A small image classifier, trained from scratch.
Model: 64-pixel images, arch efficientnet_v2, norm batchnorm, activation hardswish, depths [3, 3, 3].
Rows from block 6 of a small image classifier, named by matrix and row number. Rows with one number belong to one channel. Each number is 50 + 12 x the weight over its row's rms, rounded and kept within 0 to 99. All counts start at 0. After the name is the row's rms in percent of the matrix's.
After each channel's rows are labels from the 100 images, of 14848, where the channel reaches its highest value: "responds to" is what is common among them. Only what is clearly more common there than usual is listed. The data: simulated grey scan slices of phantoms with and without marks.
# convs0: expand pointwise conv (model.blocks.6.convs.0.weight, 480x80x1x1), inputs 0-79
# convs1: depthwise 3x3 conv, stride 2 (model.blocks.6.convs.1.weight, 480x1x3x3, trained with AdamW), a 3x3 kernel
# convs2: project pointwise conv (model.blocks.6.convs.2.weight, 160x480x1x1, transposed), outputs 0-79

convs0.245 096:50 50 31 35 50 55 50 61 50 56 44 50 47 60 44 50 66 55 18 50 50 45 67 73 50 53 58 80 72 47 38 61 37 50 42 66 44 45 50 45 52 27 50 81 61 50 50 16 67 63 50 40 53 50 51 50 61 68 50 50 61 46 15 50 50 54 50 50 56 69 50 50 59 66 50 60 50 52 50 42
convs1.245 100:40 46 62 54 33 38 57 32 35
convs2.245 091:50 66 58 46 50 45 61 57 46 50 25 35 44 63 31 62 43 50 55 71 59 29 33 40 37 26 50 78 60 50 48 50 50 63 43 50 39 57 28 68 47 65 26 51 50 50 50 79 50 55 60 50 34 71 21 50 56 50 46 46 40 48 50 50 71 41 50 50 43 50 50 50 50 50 47 41 47 47 29 68
responds to: low contrast; crack in bone

convs0.414 076:50 50 37 72 50 40 45 61 50 50 50 52 39 50 31 69 50 32 38 54 50 50 66 50 28 50 43 58 24 44 53 44 50 39 42 54 50 50 54 50 61 62 46 45 50 34 81 53 50 50 68 45 45 71 26 63 40 61 46 51 58 38 72 42 50 36 54 91 50 50 65 55 38 70 46 50 53 54 27 41
convs1.414 099:45 33 28 55 35 44 61 50 41
convs2.414 079:44 57 39 58 41 50 50 53 63 73 50 31 32 36 50 61 50 50 42 20 38 48 50 48 58 50 52 43 45 37 50 59 50 54 48 37 50 65 50 66 63 25 28 52 53 50 50 50 44 50 50 74 57 50 61 62 45 67 43 61 50 33 50 53 76 50 83 67 50 34 50 64 49 70 52 50 53 49 85 64
responds to: side: left half; dark spot

convs0.287 113:50 67 50 46 49 70 43 42 85 19 45 50 46 51 50 49 38 50 55 44 52 54 72 50 42 39 51 54 48 50 50 55 82 51 40 60 47 23 50 50 35 45 57 50 50 50 50 55 11 50 57 62 50 57 31 42 31 50 50 64 43 47 27 50 31 50 51 51 61 40 50 50 21 61 36 58 50 47 50 45
convs1.287 104:62 36 42 70 39 47 51 36 63
convs2.287 089:50 50 50 69 64 43 50 54 50 38 67 51 58 66 64 58 50 43 59 50 35 50 34 70 50 59 55 50 50 25 34 65 50 45 50 70 50 53 50 50 23 50 73 50 51 73 35 50 42 54 50 45 65 54 30 50 59 67 47 43 46 50 64 78 50 58 31 62 54 34 44 56 62 52 50 50 72 50 39 50
responds to: ring

convs0.449 138:54 50 64 60 66 71 43 50 50 30 50 70 34 50 35 45 50 50 60 54 34 71 50 83 60 33 29 50 50 72 37 47 50 46 46 41 50 51 50 42 50 61 66 31 63 64 50 49 39 27 28 50 50 50 31 50 50 50 64 54 33 57 37 38 34 66 50 66 60 43 38 41 38 46 69 39 52 53 66 60
convs1.449 093:66 58 52 62 65 64 53 69 54
convs2.449 129:53 49 43 49 45 50 50 51 50 23 62 31 54 45 67 50 44 69 50 33 45 81 62 50 50 77 50 50 32 50 50 50 56 61 75 50 50 50 46 50 41 50 53 65 46 65 67 29 61 40 14 74 67 43 59 55 59 50 50 48 72 45 53 54 47 60 74 36 67 37 67 50 59 39 27 43 59 74 35 48
responds to: ring

convs0.324 061:27 39 52 50 55 33 40 32 50 61 72 50 50 25 30 56 70 54 64 50 50 53 64 62 37 70 56 50 50 37 42 44 50 57 59 55 59 46 55 71 29 62 41 50 50 57 82 30 50 36 62 36 50 50 54 41 39 48 64 50 54 34 50 26 50 55 46 62 74 65 50 50 54 50 37 67 50 49 74 50
convs1.324 113:45 58 51 41 32 56 34 29 43
convs2.324 062:50 49 31 50 42 50 50 50 15 46 50 48 46 50 50 50 50 42 50 47 74 50 54 39 50 66 50 50 68 69 50 50 50 68 50 48 48 50 50 86 61 70 63 50 63 50 52 50 50 50 50 58 50 50 37 50 50 35 51 50 50 50 50 47 60 46 22 47 68 58 50 63 61 50 57 31 50 63 54 68
responds to: side: right half; crack in bone

convs0.5 139:63 42 46 65 40 29 50 50 22 50 50 50 50 36 50 50 65 55 38 43 68 65 65 74 58 68 50 32 48 50 47 53 56 51 50 50 52 47 50 34 80 22 57 41 73 50 61 50 55 46 50 50 76 38 38 42 50 50 83 71 50 55 58 45 26 41 44 34 58 47 55 54 50 50 55 50 37 60 35 50
convs1.5 103:50 73 60 60 65 60 60 60 55
convs2.5 134:52 43 50 56 56 47 74 50 77 79 55 58 50 52 55 71 47 29 40 50 59 41 35 50 24 51 47 38 50 50 50 54 35 47 43 50 38 35 44 50 50 44 45 50 31 28 74 38 72 78 43 52 50 31 30 45 50 58 50 46 55 44 43 27 20 50 55 55 43 32 48 70 50 50 41 64 67 51 50 51
responds to: dark spot

convs0.459 064:50 65 54 50 50 50 50 50 51 59 39 71 50 50 50 50 50 50 56 47 50 50 46 50 50 41 45 58 44 37 29 50 43 79 33 27 63 53 28 50 83 65 46 36 23 35 49 49 50 50 50 50 50 70 79 51 50 54 50 49 48 50 39 74 62 50 50 50 85 49 50 50 50 27 50 20 50 50 41 42
convs1.459 114:27 50 51 34 36 55 34 53 56
convs2.459 074:50 56 50 55 50 50 50 27 51 58 50 69 26 50 46 50 34 44 50 66 50 44 50 37 56 37 50 32 60 50 26 41 50 22 56 50 65 50 52 50 45 50 36 65 46 61 53 50 56 31 33 50 46 37 50 50 42 59 71 56 60 50 82 50 50 22 61 50 28 36 50 56 50 34 50 58 49 50 50 24
responds to: side: left half; bright spot

convs0.285 080:62 84 74 75 50 41 50 51 36 76 59 50 50 50 56 46 50 50 50 50 65 50 60 45 38 46 48 50 58 24 50 41 65 50 34 50 55 40 46 50 51 62 60 50 20 50 26 50 50 50 41 50 31 50 50 46 74 66 50 53 58 16 50 45 50 50 60 64 47 50 39 50 33 50 27 72 50 50 50 57
convs1.285 109:60 42 34 41 43 40 58 28 41
convs2.285 087:36 50 37 62 50 11 52 44 50 50 50 56 53 63 78 47 50 56 50 59 50 50 47 63 78 50 36 50 31 46 50 63 56 50 42 34 50 50 55 50 75 54 50 57 50 48 41 68 52 58 25 50 50 50 50 50 68 16 64 50 35 83 75 42 48 43 39 44 55 48 50 36 38 45 34 31 50 50 50 41
responds to: side: right half; several spots; bright spot

convs0.238 118:62 67 40 50 50 49 33 72 39 17 60 28 66 50 67 60 54 55 51 59 59 52 66 61 67 50 50 36 50 47 50 37 50 54 34 35 36 50 50 50 54 29 85 50 58 50 68 19 50 50 61 50 54 50 50 50 47 60 50 50 50 50 62 64 49 50 50 50 50 73 59 64 56 78 57 28 40 46 43 50
convs1.238 074:66 72 53 46 58 62 36 40 48
convs2.238 133:62 44 50 58 46 63 27 23 42 50 59 22 73 50 37 63 59 52 50 50 49 69 58 50 50 55 50 50 78 64 64 59 47 42 31 55 65 50 38 37 32 41 67 56 67 50 47 50 58 49 36 62 70 50 65 38 39 25 44 56 64 65 56 35 49 50 50 37 50 68 53 56 50 82 51 24 51 46 75 50
responds to: dark spot; side: left half; chest

convs0.466 089:38 52 50 40 42 51 51 69 50 50 49 52 50 35 48 50 50 49 39 50 50 49 64 41 42 59 51 50 45 61 50 51 50 50 47 55 39 55 37 82 50 76 50 48 50 76 50 21 44 23 45 44 56 50 50 54 58 65 39 76 59 48 50 41 50 50 34 51 54 50 67 50 68 24 72 24 34 20 50 30
convs1.466 116:55 42 53 50 33 38 35 31 35
convs2.466 098:49 64 42 31 50 50 62 60 64 61 58 45 50 25 41 45 46 25 50 50 81 50 58 63 35 50 59 58 64 54 50 50 29 50 60 50 50 53 50 50 77 26 50 76 46 25 49 50 50 70 50 42 66 47 50 64 50 46 58 50 50 42 50 65 50 45 39 39 39 50 50 44 43 39 50 57 37 76 46 50
responds to: side: left half; crack in bone

convs0.251 062:61 50 62 50 42 50 47 42 66 57 66 40 50 50 32 50 38 38 48 45 36 39 60 45 50 50 62 57 14 35 50 32 43 62 57 58 67 50 50 50 53 57 63 71 82 66 52 67 73 50 64 54 58 58 50 49 50 50 29 50 42 50 39 50 50 50 36 54 64 65 50 32 62 60 48 84 50 67 44 69
convs1.251 112:42 29 49 35 50 59 32 39 45
convs2.251 059:71 63 44 46 41 50 54 50 50 50 50 56 62 50 55 60 62 46 50 38 50 50 55 66 40 61 50 50 50 50 40 41 50 57 54 29 56 08 50 50 50 50 50 68 38 62 74 76 26 50 50 50 69 77 50 50 50 56 45 44 46 38 50 31 62 41 39 50 47 53 57 48 37 56 72 68 41 82 50 50
responds to: low contrast

convs0.106 094:22 70 68 54 65 47 50 50 50 39 56 36 43 32 28 50 58 37 49 49 50 50 39 37 50 37 33 35 50 50 41 58 50 50 44 14 50 50 81 50 43 50 50 37 65 56 32 80 24 28 50 50 43 50 29 50 50 42 58 34 40 53 52 50 50 49 39 50 50 40 46 42 50 50 59 50 25 58 52 56
convs1.106 108:38 38 65 40 67 52 33 41 52
convs2.106 089:54 64 58 70 34 50 38 50 62 44 50 50 51 44 75 51 31 54 58 50 29 44 43 50 63 29 51 50 50 61 48 77 50 50 50 50 50 40 50 50 55 50 30 59 81 49 60 50 67 50 42 56 50 50 40 50 52 44 50 50 73 41 55 53 62 50 60 42 50 34 39 43 72 39 42 33 50 44 28 50
responds to: ring

convs0.70 072:50 50 50 61 50 48 50 63 24 50 54 72 50 67 50 50 50 62 50 70 48 50 35 48 59 62 83 43 50 44 80 25 50 33 50 51 50 50 54 50 50 65 42 50 50 50 67 65 22 50 53 50 63 59 51 44 37 39 84 50 50 51 54 50 62 55 35 27 50 53 70 50 53 50 62 42 40 76 50 57
convs1.70 102:57 32 29 51 34 55 52 49 64
convs2.70 076:33 50 48 50 56 69 49 80 50 35 62 39 65 66 37 50 62 59 58 58 32 49 50 50 32 56 36 34 45 50 55 50 36 41 50 55 50 50 37 30 49 31 42 59 69 37 50 48 56 54 33 72 73 50 41 50 85 50 50 39 49 50 50 68 50 35 50 50 38 63 59 24 50 50 29 50 50 53 55 40
responds to: dark spot; side: left half

convs0.230 166:50 58 75 56 40 65 50 50 59 44 36 34 32 41 38 68 42 50 39 58 43 50 50 50 31 25 30 33 48 57 31 50 74 67 50 50 50 48 65 26 44 30 40 50 54 65 36 42 45 49 49 50 51 50 45 36 57 21 39 44 31 46 31 37 44 50 41 53 62 50 50 50 22 49 34 67 49 40 58 50
convs1.230 090:33 44 57 43 70 62 60 62 61
convs2.230 124:52 50 50 69 65 54 59 48 50 34 50 45 65 50 77 57 49 62 67 42 38 80 34 52 33 49 75 52 50 48 60 50 74 55 68 52 50 50 46 66 50 27 50 56 58 59 39 45 65 50 50 44 22 53 70 37 33 50 50 68 50 45 50 47 45 60 47 50 50 46 56 67 67 50 55 44 48 46 25 50
responds to: ring

convs0.98 138:75 55 50 37 50 69 37 48 50 43 50 43 50 51 25 65 35 50 57 57 45 64 54 48 52 18 30 27 55 50 39 77 50 41 34 30 50 33 44 40 49 72 36 33 58 33 50 50 38 66 68 46 41 50 45 53 60 45 50 47 50 50 50 66 40 33 50 36 50 39 43 51 52 27 29 54 65 46 50 55
convs1.98 086:44 55 49 52 69 70 56 61 67
convs2.98 136:61 50 52 67 57 29 54 56 20 50 34 50 50 46 50 48 39 48 50 49 57 31 72 52 50 70 35 50 50 50 50 43 53 52 56 38 43 50 50 50 23 50 38 77 55 39 50 39 58 38 30 66 50 54 34 54 30 55 60 64 50 68 82 65 59 50 62 53 57 34 50 50 63 35 52 59 50 47 50 50
responds to: ring; chest

convs0.454 080:48 35 50 72 73 50 50 50 66 42 73 34 34 45 54 50 53 50 37 51 57 50 50 77 50 67 50 39 38 77 50 25 50 75 50 50 66 57 60 50 50 39 68 33 50 62 45 39 50 62 52 30 47 50 50 45 62 59 50 50 21 39 58 50 22 68 46 37 61 41 50 63 50 70 61 50 50 51 50 55
convs1.454 104:58 56 44 46 58 59 30 32 34
convs2.454 070:50 43 60 57 55 50 45 51 50 42 21 50 50 50 50 70 72 50 22 54 75 43 50 50 50 73 50 50 62 46 50 40 69 52 27 42 46 60 50 62 50 50 65 50 32 71 62 50 45 55 69 50 29 50 50 80 50 43 50 50 63 44 58 26 50 43 40 54 50 50 50 71 68 50 50 50 50 50 56 65
responds to: dark spot

convs0.226 113:57 50 50 71 65 39 31 43 50 73 50 50 50 39 65 62 59 50 69 40 49 58 50 73 50 43 41 34 44 44 50 50 49 66 50 41 42 63 50 47 37 62 50 35 50 43 50 45 34 50 50 43 59 29 51 63 60 71 64 43 56 58 81 50 49 21 42 30 15 46 50 56 50 48 62 32 50 50 70 50
convs1.226 085:49 53 53 68 64 56 61 73 41
convs2.226 121:50 44 50 64 50 52 48 40 50 66 50 44 50 39 34 50 50 32 50 65 47 60 44 30 35 26 31 29 50 50 60 48 39 47 35 48 57 57 33 70 56 63 35 50 71 77 64 65 50 50 50 44 62 27 68 40 29 50 57 33 46 65 50 55 51 50 36 51 72 56 58 52 56 66 32 46 50 21 44 58
responds to: dark spot